{
  "encoder_norm": "layernorm",
  "encoder_bias": "none",
  "encoder_positions": "learned",
  "adamw_lr_other_params": 0.00081,
  "grad_clip": 0.5
}
Rows from expert 2 of block 5 of the audio encoder, named by matrix and row number. Rows with one number belong to one neuron. Each number is 128 + 32 x the weight over its row's rms, rounded and kept within 0 to 255. All counts start at 0. After the name is the row's rms in percent of the matrix's.
# up: expert up (encoder.blocks.5.mlp.up, 8x256x128), inputs 64-127
# down: expert down (encoder.blocks.5.mlp.down, 8x128x256, transposed), outputs 64-127
up.100 094 [118 149 117 129 129 160 151 120 147  98 146 123 163 149 183 155 137  99 130 195 105 110  52 118 114 120 114 179 167  47 164 153 124 103 138 131 108 141 109 119 122  87 150  99 131 172 128 136  85 104 129 124 122 124 119 128  99  99 100 216 143  96 123  92]
up.101 099 [ 99 101 105 166 119 111  88  62 155 155 102 183  81 128 192 160 112  80 127 127 131 129 125 156 130 140 150 123 213 127  73 157 103 170 125 105 107 163  87 151 139  90 123 143 142 180 130 175 125 109 203 148 161 158 132 155 128 108 147 198 127  98  85  95]
up.102 092 [141 143 135 189 129 150  96  74  98 131  94 105 153 119 103 106 155 141 106 149 161  72 116 198 138 163 118 111 149 183 136  89 109 150  72 121  58 117 118 114  72  94 104 171 165 110 103 165 156  91 173  93 132 104 135 244 117 154 111 103 107 182 141 143]
up.103 108 [136 146 118 188 123  61  65 107 146 121 119 134 143 168 134 110 139 145 150 161 127 127 135  90  87 170 120 131 158 132 181 110 163  69 107  84 159 158 140  86 160  94 109 129 118  93 156 141 126 148 115 171  90 104  81 131 149 106 120 128 134 129 113 171]
up.104 095 [141 118 126 119 119 161 140 107 127  74 171 137 147 125 149 131 100 126  61 168 108 113  83 120  88 140 132 161 120 132 238 152 148 133 101 152 126 133  87 171 122 139 153 147  78 171  87 116  80 169 128  81  90 198  75 127  97 165 123 124 124 122 133 135]
up.105 115 [144  94 147 144 132 135 172 119 158 129 130 150 163  97 157  72 101  83  99 112 101 139 114  52  94 116 109 112  86  60 147 194 153 140 191 135 159 169 114 136 119 135 133  72  96 153 117 122 126 127 162  77 127 203 161 151 165 156 115 182 179  83 159  66]
up.106 095 [176  34 142 114 119 158 145 120 182 136 161 175 147  88 170 186  97  72 116 106 129 138 131  99  99 103 126 123 137 126 119 150 205 159 114 113  89 148 110 155 125 113  90 121 113 138  74 129 117 108 140  58 129 180 178 145 164 119 136 145 103  74 145  84]
up.107 097 [154 141  93 182 139 142 139  56 137 149 136 169 103 102 172 131 129 140 111 110 169  98 165 132  74 171  99 159 149 185 133 140 158  81 122 130 113 156  85  71 149  71  76 104 177 154 122 126 140 140 132 137 117 124 181 178 130 161 107 182 137 146 128  94]
up.108 097 [147  96 127 125 109 101 164  88 173 128 146 132 124 111 125 145 117  78 126  93  90 117 118 126 102 115 112 153 119  75 144 201 158 154 176 137 138 168 112 115  97 137 140 114 121 163  76  85 132 141 119 115 119 185 214 142 153 133 133 199 131 137 151  73]
up.109 091 [146 132  96 156  81 129  86 132 183 124 124 144 158 139 139 167 110 117 121 209 175 110 143 140 135 130 184  98 183 139 148  85 127 139  63  88 136 138 129 135 123  86  82 155  92 162 164 162 136 131 214  67 161 143  78 183  94 162 161 167  97 138 154 124]
up.110 101 [105 100 151 102 112  98 122  67 120 156 119 180 181 113 108 172 104  88 155 102 113 153 171 125 153 144 108 162 170 142 102 135 220  88 144 128 151 178 104 109 169 173 126 119 105 120 112  98  80  95 103 135 117 182 179 170 164 135 118 110 108  92 162  96]
up.111 090 [145 141 124 157 111 166  99 109 147 148  89 152 148 140 164 196 105 137 147 168 191 158 112 178 128 117 127  96 150 155 120 135 132 138 147  81  92 122  72 125 131  93  91 147  85 120  84 128 189  80 182  92 190 129 145 184  98 140 185 112  73  92 150 141]
up.112 092 [ 58 119 156 148  94 139  97 101 154 174 142 180 123 137 147 134 156  82 107 149 130  78 163 201 131 164 143 118 181  98 118  77 107 166  82 122 112 163 145 167 101 126 130  95 109 112 111 120 125  90 157 141 128 179 100 239  73 173 166 127  88 156  48 131]
up.113 101 [132 157 140 121 150 114  91 114  76 195 125 101 114 109 143 109  96 112 143 154 109  86 132  84 106  76  74 102 110 100 131 147 144 108 158  84 181 103 159  89 156 197 138  89 114 149 105 146 106 180 151 149  85 135  87 126 120 103 102  98 122 117 206  91]
up.114 105 [174 132 128  95 127 115 109  99  92 147 165 126 174 107 101  84  38 158 100 131 123 160 110  87 102 137 102 132  77  98 149 152 167 114 191 127 143 127 172 139  92 197 138 107 138 159 113 111 113 201  82 120 178 143 148 107 128 133 101 123 118 162 149 143]
up.115 087 [107 141 197 171  98 124 166  75 181 144 121 128 158 132 149 102 121  66 131 164 168 129 101  90 103 163 125 137  98  78 141 127 109  84 142 152 151 141  85 149 131 141 115 145 102 164  93 120 113 163 155 132 108 104 115 152  95 164 138 143 156 123 116 189]
up.116 100 [112 128 139  89 126  49 142  91 141 134 133 137  66  49 122  88 123 112 134 101 121 102  98 156 166 136 156 114 144  74  92 193 122 152  84 180 118 127 106 151 181 111 119 140 120 154  84 174  82 127 189 153 122 166 146  83 128  99 147 126 132 115 116  52]
up.117 089 [104 137 118 115 166 167  52  91 121 136 127 142 176 119  95 139 127 113 127 207 124 112 163 149 149 134 126 124 153 178 144 129 146 162  86  84 127 167 175 120 128 175 116 159 130 116 133 147  57 182 115 124 135 151 102 142 142 120 122  57 138 133 152 156]
up.118 100 [152 136 126 152 127 180  86 121 117 117 163  98 142 144 117  86 163 106 120 174 151  70 149 233 107 208 160 110 139  99 141  63  74 138  50 158 133 144 118 137  95 173  89 146 145  74 137 118 117  94 127 149 115 146  78 165 127 133 115 146 122 105  80 123]
up.119 114 [113 115  97 126 134 135 147 133 145 145 174 114 122 122  97  90 110 168  30 160 110 112 120  86 131 232  94 176 134 104 181 116 128  52 171 156 115 123 150 132  78 102 144 145 172 167  89 123 137 141  87 149 114 146 105 141 105 152  95 153 132 131  88 154]
up.120 106 [113 134 118 109 117 107  68 139 141 148 118 120 132 143 128 174 149 203 186 122 160 120 190 156 166 157 122 140 111 121 106 162 164  96 136 117 100  93 108 108 145 187  67 103  95 120 168 138  77 182 123 109 157 133 111  97 167 119  99  61 160 130 125 154]
up.121 095 [116 180 132  99 171  79 134  90 128 160 130  97  93 130 146 193 137  88 135 145 134 103 125 130  57 140 144 128 153 131 101 242 164 153 106 126  95 147  91 159 131 143 127 203  96 149 121  86  59 105 138 179 126 130  85 137 147 109 117 148 148 112 128 195]
up.122 099 [116  74 116  95  86 122 126  62 188  77 113  82 163 108 142  75 131 169  82 133 115 135 150 118 128 156  82 159  99 145 164 190 161 165  92 134 102 147 141 162  99 112 118 104 131 159  81  98 129 189  65 118  85 127 123 173 103 139  84  77 126 187 151 136]
up.123 098 [134 159  96 118 129 161 123 119 133  52 161 130 141 173 157 114 123  95 102 157  90 109  97 155 109 102 151 166 157 143 205 179 150 115 147 146 137 160  85 163 113 101 154 146 101 177 106 108 112 107 138  71 131 227 135 158  75 139 128 144 125  90 150  91]
up.124 111 [102 146 155 146 101 100 148  44 133 165  82  90 168  75 143  92 131 105 133 152 115 102 115 111 101 144 117 134 117  97 137 205 141 152 122 174 111 124 118 152 161 197 143  60 133 192  91 127  98 170 152 114 152 117 141 153  85 149  90 157 167 133 137 117]
up.125 103 [163 142 153 125 137 135  87 124 133 171 135  92 127 124 196 123  99 128 129 142 138 123 108  84  76 100 132 132 100 140 165 135 140 121 151  99  95 143 149  48 144 145 143 109 146 148 103  69 131 133 137 123 123 144 109  94  80  95 123 157 168 109 132  96]
up.126 101 [158 151 118 106 126  91 153 132 142  84 157 141  91 111 134 164 104  75 143 132 140 100  70  94 128  81 136  95 101 120 138 212 115 145 138 138 122 159  89 134 153 184 139 129  75 165  72  92 105 107 136 110 114 165  99 101 123 144 152 168 116  75 144 117]
up.127 099 [ 88 152 119  99 126 162 154 138  80 110 126 131 143 129 143 118 111 149 111 173 147 114 124 103 188 129  84 164  67 112 119 155 131  93 191 168 147 157 145 117  99 107 163 171 173 164  90  94 156 171 119 166 120 173  94 131 155 190  92 152 124 100 157 143]
up.128 116 [138 168 118 141 174 162 104  83 144 155 163 153 113 110 179 144 132 126 122 129 156 103 132  84 123 110 112 153 117 151 197 137 164  59 170 107 129 173  85  88 122  71 108 118 119 121 106 127 115 159 172 117 141 150  64 135 151 174 147 142 129  54 131 134]
up.129 095 [103 149 183 131 136 169 102  74 129 129 119 157 104 120  83  66 143 176 157 150 158 106 191 154 114 107 129 110 121 182 126 151 129 118  77 117  96 141 129 112 139 153  87 151 127  96 164 124 149 131 145 106 139 104  89 215 110 158 101  88 198 170 122 150]
up.130 104 [111  94 123 108 114 156 106 148 160 175  71 105 190 156 129 210 106 114 179 146 113 172 130 152  94 117 130  98 133  99 105 141  99 133  79  86 126 117 111 110 107 120 131 125 146 117  84 154 169 102 176 110 122 132 127 119 142  75 203 171 136 118 145  97]
up.131 098 [ 99 110 136 116 153 145 103  85 145 174 156 112 155 130 135 164 150 152 144 120 141 111 151 103 137  72 115 147 135 119 147 131 154 133  72  69 138 112 167 116 137  96 103 147 163 131 127 119 132 166 169  91 123 166 105  85 160  97 138 122 140 145 145 141]
up.132 095 [116 104 137 144 148 155 101 116 167  99 104  93 133 119 182 187 115 116  86 137 132 114 181 179  30 123 160 133 147 153  79 164 122 185 113  62 107 108 135 120  77 117 114 187 153 167 147  83 131  71 128  73 168 168 155 153 133 114 138 210 174 157 152 116]
up.133 096 [115 136 138 130 108  93 126  82 178  81 120 101 146 122 116  79 115  81 159 159 103  76 122 111 134 139  70 157 120 101 173 149 147 156 114 148 137 147  72  91 107 171 165 108 113 160  68  57  90 134 105 104 109 210 133  96 101 105 124 148 168 108  89 141]
up.134 098 [154 187  93 108 136 110  89 158  99 191  88 114 112 138 127  88 141 145 126 128 118 107 113 101 144 182 116 172  95  55 126  85 149  72 145 131 147 166 189 151 123  91 114  88 150 153 130 109 154 120  76  98 126 151 138 138 101  92 163 114 107 185 114 187]
up.135 099 [ 92 157  87 119 120 150  90 195  81 154  78 138 151 123 125 124 187  95 173 135  91  82  96 112 150 163 157 106 113 109 116 107 182  90 100 156 175 186 161 155 139 116  68  87 144 147 148 183 132 107 132  85 101 121 139 133 139 148  95  83 131 108 129 173]
up.136 092 [131 145 158 149 118 143 183  95 156 106 154 179 166 191 199 128 100  43 135 151 113 134  87 179 118 134  98 147 153  94 128 133  95 155 111 126  78 121  41 178 118 129 144 120 155 154 112 135 112 101 152 102 108 125  97 179 147 162 166 130 126 114 106 136]
up.137 087 [144 111 130  89 130 160  90  95 128 102 133 109 114 116 122 115 137 147  49 142 147 154 154 174 153 109 126 143 115 163 163 155  99 206 117 152 117  63 118 148  94  87 171 120 174 171  91 118 102 103 147  89 160 185  86 151 116 160 150 141 147 116 146 139]
up.138 097 [125 136 144 120 119 101  91  79 195 148 153  73 173 135 113 135 160 104 140 184 114 165 153 120 118 100  65 130 161 133 185  93 152 138 116  99 173 158 115 125 114 209 148  79 166 171  83 133 109 172  87 134 132 165 111 165  85 114 102  77 125 184 192 116]
up.139 099 [ 98 121 104 114 168  81  54 102  89 159  85 135 116 116 147 109 173 140 144 116  99 144 175  94 122 112  78 156 141 136 128 137 199 122 162 118 163 106 125  46 198 126  77  52 175 131 133 177 152 141 115 127  98 108 110 108 141  83  97 134 200 192  70 107]
up.140 102 [176  64 176 145 109 175  94  82 150 169  59 116 183 107 119 173  79 184 127 204 160 144 160 140 128 109 147 108 107 220 117 164 135 141  95  92 125 135 103 113 106 110 109 155 171 116 113 115 163 146 120  79 190 114 158 148 166  81 167 124 103 129 204 107]
up.141 092 [121 182 145 245 134 137 139  86 160 127  94 173 189 131 160 150 100  83 128 179 116 102 124 100  87 130 109 151 162 184 143 133 151  72 112 100 113 152  65 124 142  73  75 160  92 152 113 148  88 118 131 158 105  91 140 182 111 113 149 200 148 117 134 138]
up.142 102 [178 129 115 112 109 162  71 140 132 156 100 113 136 170 123 146 120 190  64 171 154 154 122 167 110 159 120 116 158 105 155 156  98 145  94 138 101 116 138 126  97  44  95 120 132 133 114 141 147 123 179  82 165  84 135 142 179 125 153 141 133 165 149  84]
up.143 098 [107  90 158 163 160 119 163 130 193 113 130 132  90 129 166 172 102  86  97 167 171  94 151 157  55 152 122 119 130 113  68 199 124 159 103 121  87 193 124 139 155  92  71 155 130 125 144  93 120  81 105 178 157 121 162 135  77 123 114 184 138 171 115 160]
up.144 104 [118 106 102  84  86 140 110 115  47 152 124 128 124  65 132 133 124 121 193  82 107  78 158 102 144 124 104 130  80 116 123 154 144 111 164 156 183  94 116 118 190 176  95 106 159 106 128 192  98 180  96 139 111 118 113 107 179 137 103 101 158 134 180 112]
up.145 096 [126 105 147 126 128  86  95 105 142 188  70  80  99 104 182 174  65 158 113 155 149  87 132 179  55 116 179 138 142 139  66 138  87 201  92 103 104 117 158 110 111 114 154  97 151 172 115 153 137 129 122 112 171 115 129 105 109  74 161 197 154 149 132 129]
up.146 103 [ 89 127 113 125  72  92 133 138 152 149 126 135 151 164 136 104 154  97 139  73 117  93  74 152 176 139 109 149 153  86 152  54 115 119 148 118 126 157 108 129  93 132 165 130 129 149 128 108 117  94 145 113 100 128 163 125 126  80 154 173  77  68  54 160]
up.147 107 [ 98 133 124 104 105  66 114  59 145 135  90 101 186 114 122 107  96  94 111 161  96 144 143  90 131 137  81 140 138 130 154 135 123 132 139 175 142 143 152 147 130 191 141 109 144 169  95 105 116 193  90 145 133 110 103 193  87 118 106  95 142 127 146 147]
up.148 116 [138 100 114 126  98 159 176 159 188  81 162 182 161 139 164 112 127  82 103 123 111 139 105 139 134 119 100 144  87  54 139 157 162 141 158 112 161 136 106 152 110 102 106  95  94 149 122  92 154 130 119  76 127 150 206 165 154 131 112 191 156 129 138 114]
up.149 094 [143  97 101 150 114 136 159 110 171 167  77 116 132 107 158 193 139 160 161 121 147 145 135 125 111 132 116 128 126 183 126 199 150 156 138 128 116 123 105  93  89  62  66 150 155 129 112 145 164 130 163 121 168  77 204 185 176 129 138 145 120 145 139  74]
up.150 089 [177 108 126 114 107 121 101  88 120 146 169 148 161  86  50 127 124 100 131 117 124 141 113  88 100 125  45 139 118 106  80 105 198 129 157 106 124 148 173  95 141 148 113 109 188 161 144  75 146 136 127 148  94 166 141 118 134 107  92 107 142 182 143 123]
up.151 096 [ 83  83  92 128 109 176 128 129  65 137 113 112 134  53 146 115 149 147 166 153  94  89 189 132 141 146  91 170  89 129 106 178 159  94 125 148 185  82 149 110 163 130  63  57 187  95 158 199 105 182 110 105 105 114 137 144 191 140  98 101 174 151 141  95]
down.100 096 [180 153 122 124 149 121 139 122 108 114  87 127 171  96 126 107  68 133 135  91 171 180 143 115 155 117 131  91 152 138 139 134  56 152 127 127 139  85 102  78 166 125 106 126  54 125 100 160 190 123 116 121  79 125 145 102 189 155 157 121 124 163 176 156]
down.101 100 [140 141 130 135  90 135 113 149 147  56 162 143  49 140 106 105 118 133 149 115 111 150 188 153 121 121 135 100 163 102 183 200 118 116 142 124 143 160 142 112 132 163 121 154  71 159 101  93 118  69 133 148 101  86 131 121  80 101 171  90  94 111 197  90]
down.102 097 [126  67 100 145 158 122 117 109  87 145 208 162 102 109 128 160  87 106 116  79 148 180 143 100 168 116 119 144 100  85 148 162 120 132 101 120 173 134 122  57 172 155 154 164 166 153 128 136 146  80  84 147 156  99 104  57 126 157 137 176 171 163  97 101]
down.103 098 [165 105 145  85 109  94 151 164  62 103 106 172 137 100 134 133 140 143 113 122 128 175 100 139 138 109 128 120 133 156 106 117  93 114 123 164  94 120 128 110 191 205 116 144 158 158 104 156 148  76 129  87 137 114  85 132 139 163 153 172 156 132 128 151]
down.104 104 [167 126 172 191 129 113 120 116 112 147  64 108 173 115 103  90 138  77 176 128 147  71 135  99 196 151 131 143 147 147 132 124 147 144  78  98 109 127  78  43 122 118 129 137 125 108 157 140 175 140 119 120  99 141 144  58 129 115 102  65 123  95 169 138]
down.105 104 [170 133 129 166 155 151 127 122 141  82 111 172 169 152 135 101 137 141 119  91 129 152  98 111 146 187 125 139 175 151 143 125  69 103  92 131 106 133 175  50 162 138 136 151  95 119 164 147 156  98 161 136 164 124 189  94 129  47 137  67  67 136  97 167]
down.106 095 [123 106  91 174 133 114  62 136 101  61  68 188 115 172  99  89 155  94 112 152 116 126 163 105 145 157 114 160 117 147 130 149 103 101 117 122 100 154 169  28 192 108 141 121 100 112 147 176 174  79 137 106 135  94 217  70 152  89 145 132 100 122 114 144]
down.107 092 [123 137 140 187 107 101 144 112 134  72 120 125 158  99 110 136 143 138 116 175  95 177 140 140 125  86 164 157  99 127 121 157  87 165 122 112 135 104 169 160 175 159 134 152 119 135  68 124 140 100 105 152 123 153  77 140 149 105 171 144 139  64 124  86]
down.108 097 [152 148 139 137 157 147 115 137 115  77  94 143 150 148 105  98 133 137  89 140 124 137 122 122 154 160 158 139 162 119  96 124 128  94  47  95 145 111 192 104 210  86  94 149  72 117 175 122 150  90 169 132 151 140 167 104 156  98 155  93 135 122 138 145]
down.109 098 [150  89 162 119 133 130 115 168  71 118 139 192  82 109 107 124 148 114 124 126 140 134 134 123 133 129  71  50 134 120 178 184  66 129 193 171 105 104 166  53 144 155 134 100 118 115  89 121 164 113  93 124  79  48 134 102 105 108 156 142 129 127 116 151]
down.110 095 [154 141 116 120 130  95 131 136 102  87  83 112 160 101 139  72 167 146  86 158 121 112 102 124 140 164 176 123  99 141 131 140 100  97 116 112 156 182 185 100 179 122 110 117 162 144 102 154 155  98 181 113 123 139 120 138 149  68 148 158 183 137 112 160]
down.111 093 [161 139  64 149 131 106  65 173  90 113 159 190 115 148  81 119 138 115 162 136  83 118 113  91 135 108 127 100 129 204 228 220  76 124 122 160 138 108 218 125 153 129 130 109 149 128 135 139 158 101 129 151  94  93 177 120 151 102 161 116 100 134 148 151]
down.112 098 [157 147  96  75 132 106 129 130  95  55 122 150 140  94 119 122 102 112 159 126 170 127 161 149 142 150 175 115 125 152 124 170 120 121 122 127 149 172 161 120 115 163 120 189 142 166 123  77 127  76 109 107  81  52 117  49 142 127 143 136 120 135 194 117]
down.113 103 [101 106 158 101 156 103 113 102  96 130  76 175 132  91 152 130 154  86 104  71 179 164 110 140 126 174 139 172 157 179 125  94 111 132 110 156  95 123 108 163 147  94 123 167  84 146 174 105 180 105 151 109 118  92 101 106 111 155  89 156 158 135 137 158]
down.114 093 [120 110 153 169 126 109 126  99 121 100  75 138  79 105 101 107 203  76 137 100 112  91 110 150 125 164 141 154 145 174 124 105 111  95  54 145 108 161 141  92 214 132 184 126  86  59 188 134 107 100 183 132 137  88 101 124 120  98 153  88 182 105 112 141]
down.115 082 [191 180 157  76 125 114 106 130  87 123 153  93 170 131  78 105 151 170  92 127  81 101 124 153 130 154 125 169 100 120 110  95 138 150 113 169 114 147 218 139 137 103  90 126 155 130 193 163 122  81 101 162 143 126 167  99 134 111  90 178 141 166  99 108]
down.116 101 [160 138 161 118  59 108 125 155 114  90 132 116  54 123 106  99 144 151 116  98 122  97 120 136 183 136  90 103 128 134 243 125 121 102 154 107  89 149 151  89 132 122 143 132  68 121 108 129 137 117 141 131 105 119  84  99 126  97 185 105 155 104 131 138]
down.117 092 [111  80 127 170 145  72 139 139 115 161 119 121  68  82 126 144 140 114 121  88 138 104 159 119 105 158 118 103 122 138 118 171 130 113 181 161  90 183 150  74 149 103 180 148 172 143 137 140 196  84 130 121  99 114  86  94 103 125  78 135 127 106 151 105]
down.118 100 [187  93 164  37 127  70 174 121 103  94 154 155 154 121 103 147 125 120 116 119 132 125 171  93 186 113 153 121  95 188 109 193 118 154  98 149 133 110 145 121 144  52 154 124 158 156 117  87  91 102  92 101 175  98 103 152 110 141 131 170 158 181  90  95]
down.119 108 [135 142 184 188  77 110 159  79 130 128  83  97 109 108 145 119 126 107 144 146 144  89 141  95 103 184 157  99 146 114 105  79 159 137  65 125 127 119 145 159 168 125 115 102 109  98 165 111 114 167 134 136 165 150  85 124 161 100 169 137 176 108 109 150]
down.120 105 [131  61 111 118 168 100 160 115  98 100 147 114  82  99 147 119 175 118 114 162 106 131 119  69 144  73  69  90  98 206 193 154 113  58 152 125 130 163 147 102 170 115 178 133 142  99 112 160 142  66 119 142  91 136 107 113 121 105 124 136 152 154 110 104]
down.121 105 [144  74 103  71  40  61 117  99 138 147  81 113 137 131 119 123 139 144 142 119 105  93 173 185 131 112  81 103 104 185 155 201 115  70 110 140 129 120  99  93 175 112 118 148 160 135 165 156 132 118 139 107  93 160 108 189 105 118 143 120 121 111 141 107]
down.122 109 [136 139 114 196 160 115 137 146 109 183 112 133 116 101 184 184 110 132 174 187 117 126 167  57 188 103 166 139 151 114 131  78 178 119  79 180 131 141  98  81 144 148 179 145 161 129 136 130 126  76 130 172  85 130 176  57 168 135 114 123 141 148 147 100]
down.123 104 [184 122 146 163 147 137 128 120 107 129 108 135 151  94 141 147  89 116 132  90 156 147 128 123 197 133 121 123 143 155 165 181  91 169 135 103  73  73  86  28 159 120 135  97 115  89 104 147 174 143 146 103 130 128 117  82 174 100 145 101 107 141 196 170]
down.124 096 [154  74 157 158 153 129  95 123 127  98 157 164 131 113  90 130 137 148 116  70 140 115 166  73 186 112 124 110  96 116 167 108 112  86 131 165 137 150 107  73 123 123 123 192  99  87 134 186 127  46 103 180  59 105 131  99 123  97  71  59 138 158  98 155]
down.125 104 [142 118 133 120 135  93 129  99 114  49  76 156 130 115 108 131 106  91 173 145 151 117 121 126 146 132 123 128 160 214 140 143 101 145 130 171 160  75  63 131 128 120 172 152  59 133 117 177 188 106 164 115  73 112  84 123 134 128 158  75 152  93 117 149]
down.126 098 [149 154 141 125 127 122 129 126 140  91 109 118 121 158 123 103 142 142 121  83 105  37 140 128 169 134 120 184 216 137 166 120  94 171 105  80 121 140 163  85 173  67 132  93  83  82 137 110 163 140 186 107 135 156 144 134 148  59  98  88 147 180 181 109]
down.127 099 [147 105 102 230 121  89 152 124 162 129  73 170 115  96 158 108 143  68 138  72 155 120 140 109  98 173 182 130 153 139 202 133 121 125 127 138 136 116 145 125 179 122 109 137  72 102 158 137 123 140 108 107 128 148 105 114  91  94 158 116 122 140 124 161]
down.128 103 [157 182 138 171 114  92 131 119 108  51  97 157 159 136 107 119 152 140 103 145 101 101  98 126 125 165 164 168 168 183 163 119  81 154  76 105 128 104 191 146 177 131 136  86 139 122 106 120 163 137  91 121 122 149 142  89 130  58 169 154 119  98 116 143]
down.129 094 [128  73 171 161 155 134 105  80  74 161 196  72 131  95 103 205 122  91  92 103 113 126 119 111 188 116 123 146 120 167 153 121 165  91 137 123 125 199 149 114 113 156 153 162 193 128 109 167 146  95 138 154 146 130 131  49 138 135 123 144 135 141  76 134]
down.130 096 [154 114  98 119 121 136 105 188  72  80 167 209  84 153  68 118 104 107 161 131 127 203 108 145 127 111 120  85 141 164 172 167  83 113 106 190 111 107 161 133 148 124 165 132  66 159 155 160 182 121 126 145 134  54 135 134 109 136 141 132 114 138 170 150]
down.131 103 [147  78 118 158  98 106 133 147  95 106 137 245  93 120 123 127 156 105 119  99 133 146 127 142 125  92 129  73 121 152 124 149 101 101 154 197 111 132 131  76 184 143 172 159 101 115 117 143 121  65  67 109  72  72 120 119 120 139 184 121  98 133 118 178]
down.132 098 [147  81  93 140 167 126 151  98 148  96 134 186  98 122  84 122 160 106 157  91 115 199 157 125 127 140  74  38  77 131 123 159 120 130 166 164 147 135  79 101 157 132 195 170 107 131 124 153 115  57 139 166  63 114 104 146  93 125 127  94 125 126 124 173]
down.133 095 [174  97 136 127 118  99 126 125 105  82 109 141 175 113 132 118 144 126 109 109 149 113 132  97 222 158 133  78 134 167 187  95 114 100 146 134  87 129 120  61 148  90 151 147 131  96 147 136 181  85 114 122  95 115  82  70 110 112  89  95 127 126 111 155]
down.134 095 [143 178 139 104 135 132 146 106 129 111 164 193 134 156 159  96 181 139 143  94 183 146 111 141  55 122 142  57 161 165 140 143 136 123 131 141 152  92 179 151 113 129 134 135  60 142  87 151 147 121 134  92 166  79  95 146  90 139 162 118 128 125 145 143]
down.135 104 [171 147 188  70 161  69 142 117 124 115 216 190 159  98 125  79 126 157 127 127 134 154 131 125  82 119 151 143 133 146 148 138 137 110 165  91 149 110 198 150 106  66 128  37 103 162 100 155 123 100 138 113 141 102 146 167  92  91 146 137 100 176 174 117]
down.136 090 [181 151 122  90 146  97  90 153 114 162  88 123 133 160  56 119 147 113 104 133 123 132 145 142 128 143  88 170  98 109 130 119 123 153  74 172 172 170 170 129  61 140 127 166 131 131 172 137 152 125  99 153 153 174 174  55 119  92 155 165 110 147 162 127]
down.137 094 [161 116  53 212 123 145 133 150 143 123 122 160 101 147  67 167 153 121 179 121 150 134 131  99 175 110 108 108  69 165 187 136 103 144 124 104 130 139  78  68 101 175 180 144  91  67 170 162 137 136  90 146  95 106 140  48  84 135 169  73  73 118 156 126]
down.138 094 [138 102 125 194 164 115 110 143  52 150  72 177 141 116 177 167 142 108 130 110 153 186 160  78 194 119 161 149 135 125 112 151 141 117 114 173 114 129 106  80 188 127 161 156 127  91 141 171 186  93 108 116  67  97 104  99 115 104 107 123 173 163 137 170]
down.139 106 [121 124 149 124 120  60 146 117 144  94 131 173 148 125 122 133 138 144 124 169 194 151 116 133 152 113 152  65 124 177 143 115 109  88 138 161 160 148 151 177 125 102 197 177  59 176 118 133 135  64 111 133 107 108  95 131 103 125 174  72 154 108 153 160]
down.140 104 [ 60  94 111 177 157 180 116 126  96 131 147 136  90 131  96 133 126 123 102 143  72 147 115  81 115 128 107 135 188 127 183 186 165 119 153 188  85 188 164  91 174 131 175 147 148 113 144 142 138  71 132 189 110  80 162  88 115 159 107 119 169 144  76 161]
down.141 088 [150 121 132  75 111  86 135 118 100 104 155 110 160 133  91 159  99 193  95 137 107 180 116 130 119 115 102 129  73  84  97 146 150 136 154 124 134 122 170 110 169 153 108  95 196 166 143 157 163 101  93 131 134 160 189 120 141 108 139 113 158 142 151 183]
down.142 106 [122 128 141 197 176 196 130 175 131  96 155 193  54 104 103 110 128  93 158 132 111 133 101  95 128 118 128  73 137 115 222 194  80 152 184 147  98  62 151  83 119 122 189 117  98 113 104 137 147 142 151 152 124  66 119  91 108 154 175 145 166  90  99 124]
down.143 110 [114  84  65 156  82 103  97 112 149  80 117 150 128 148  97 176 135 163 166  66  79 139 167 165 130  91  80  72  87 151 113 176 134  87 153 138 135  91 131  90 159 166 166 165 151 134 115 167  87  92 148 103  82 137 123 142 128 123 152  84 133 101 129 109]
down.144 109 [114 143 163  96 165 128 176  73 172 121 117 136  94  92 172  96 116 118  58 196 135 134 120  85 137 178 145 145 137 143 164  64 104 116 146 137  79 167 139 173 131  98  86 148 135 148 143 114 151 125 162 162 147 156 133 139 159 138  82 147 121 137 105 113]
down.145 118 [142  79  64 136 113 151 101 132 157  78 157 211  96 178 110 153 124 125 166 121 128 142 139 134 122 130  71  55 107 152 143 181  91  69 150 162 161 114  91 111 107 156 169 182  82 135 158 149 163  88 138 154  82  75 109 134  91 127 131  44 142  75 168 128]
down.146 100 [167 129 193  69 134 142 115 209  89  34 142 141 179  77 141  66  95 134 141 114 160 144 130 113 145 121 127  92 108 146 123  86 125 154 129 117 134  61 155 166 148 123 144  97 119 165 120 119 114 139  88  95 163  75 133 122 128 117 171 197 132 187 153 163]
down.147 094 [156 117 123 186 106 138  94 113 132 152 105 100 148 115 137 180 148 160 127 163 171  75 176 118 165 176 146 153 132 145 136  88 189  74  94 165 105 137  96  80 152  97 138 133 196 118 179  79 169 121 141 177  49 160 118  54 154 124 100  88 135 112 131 115]
down.148 103 [143 169 213 167 165 123 113 169 115  92 108 132 134  83 106  69 127 131 133  99  94 139 103  95 157 179 144 107 155  91 135 130  97 131  85  94 145  92 196  70 150 122 118 126 100 140 201 129 140  65 136  80 138 121 193 130 127 111 157 120 134 144 128 157]
down.149 094 [135 161 124 150 166 144  73 131 120  83 123 157  93 146 111 112  49  67  94 155  68 176 100 124 162 129 149 128 163  55 189 176 156 146  89 111 142 110 166 167 176  94 166 122 103 151 153 139 124  88 142 157 143 111 173  87 133 186 176 120 204 129 135 125]
down.150 093 [116 118 144 144 110  72  99 113 100  60 111 139 183  83 177 140 165 140 107 110 173 137 138 150 141  72 128 152 117 152  70 139 104  58 121 148 153 117 148 111 222 153 180 177  50 123 151 145 103 121 106 122 156 114  94 174 152 122 170 146 143 105 144 142]
down.151 097 [116 124 165 134 171 169 122 122 165 145 120 192  57  78 141  96 125 103  72 169 128 176 135  89 174 181 129 114 108  84 174  73 133  95 156 155  67 152 142 132 115 136 147 157  93 120 126 123 148  98 129 132 171 148 140 105 109 139 107 138 137 138 111 113]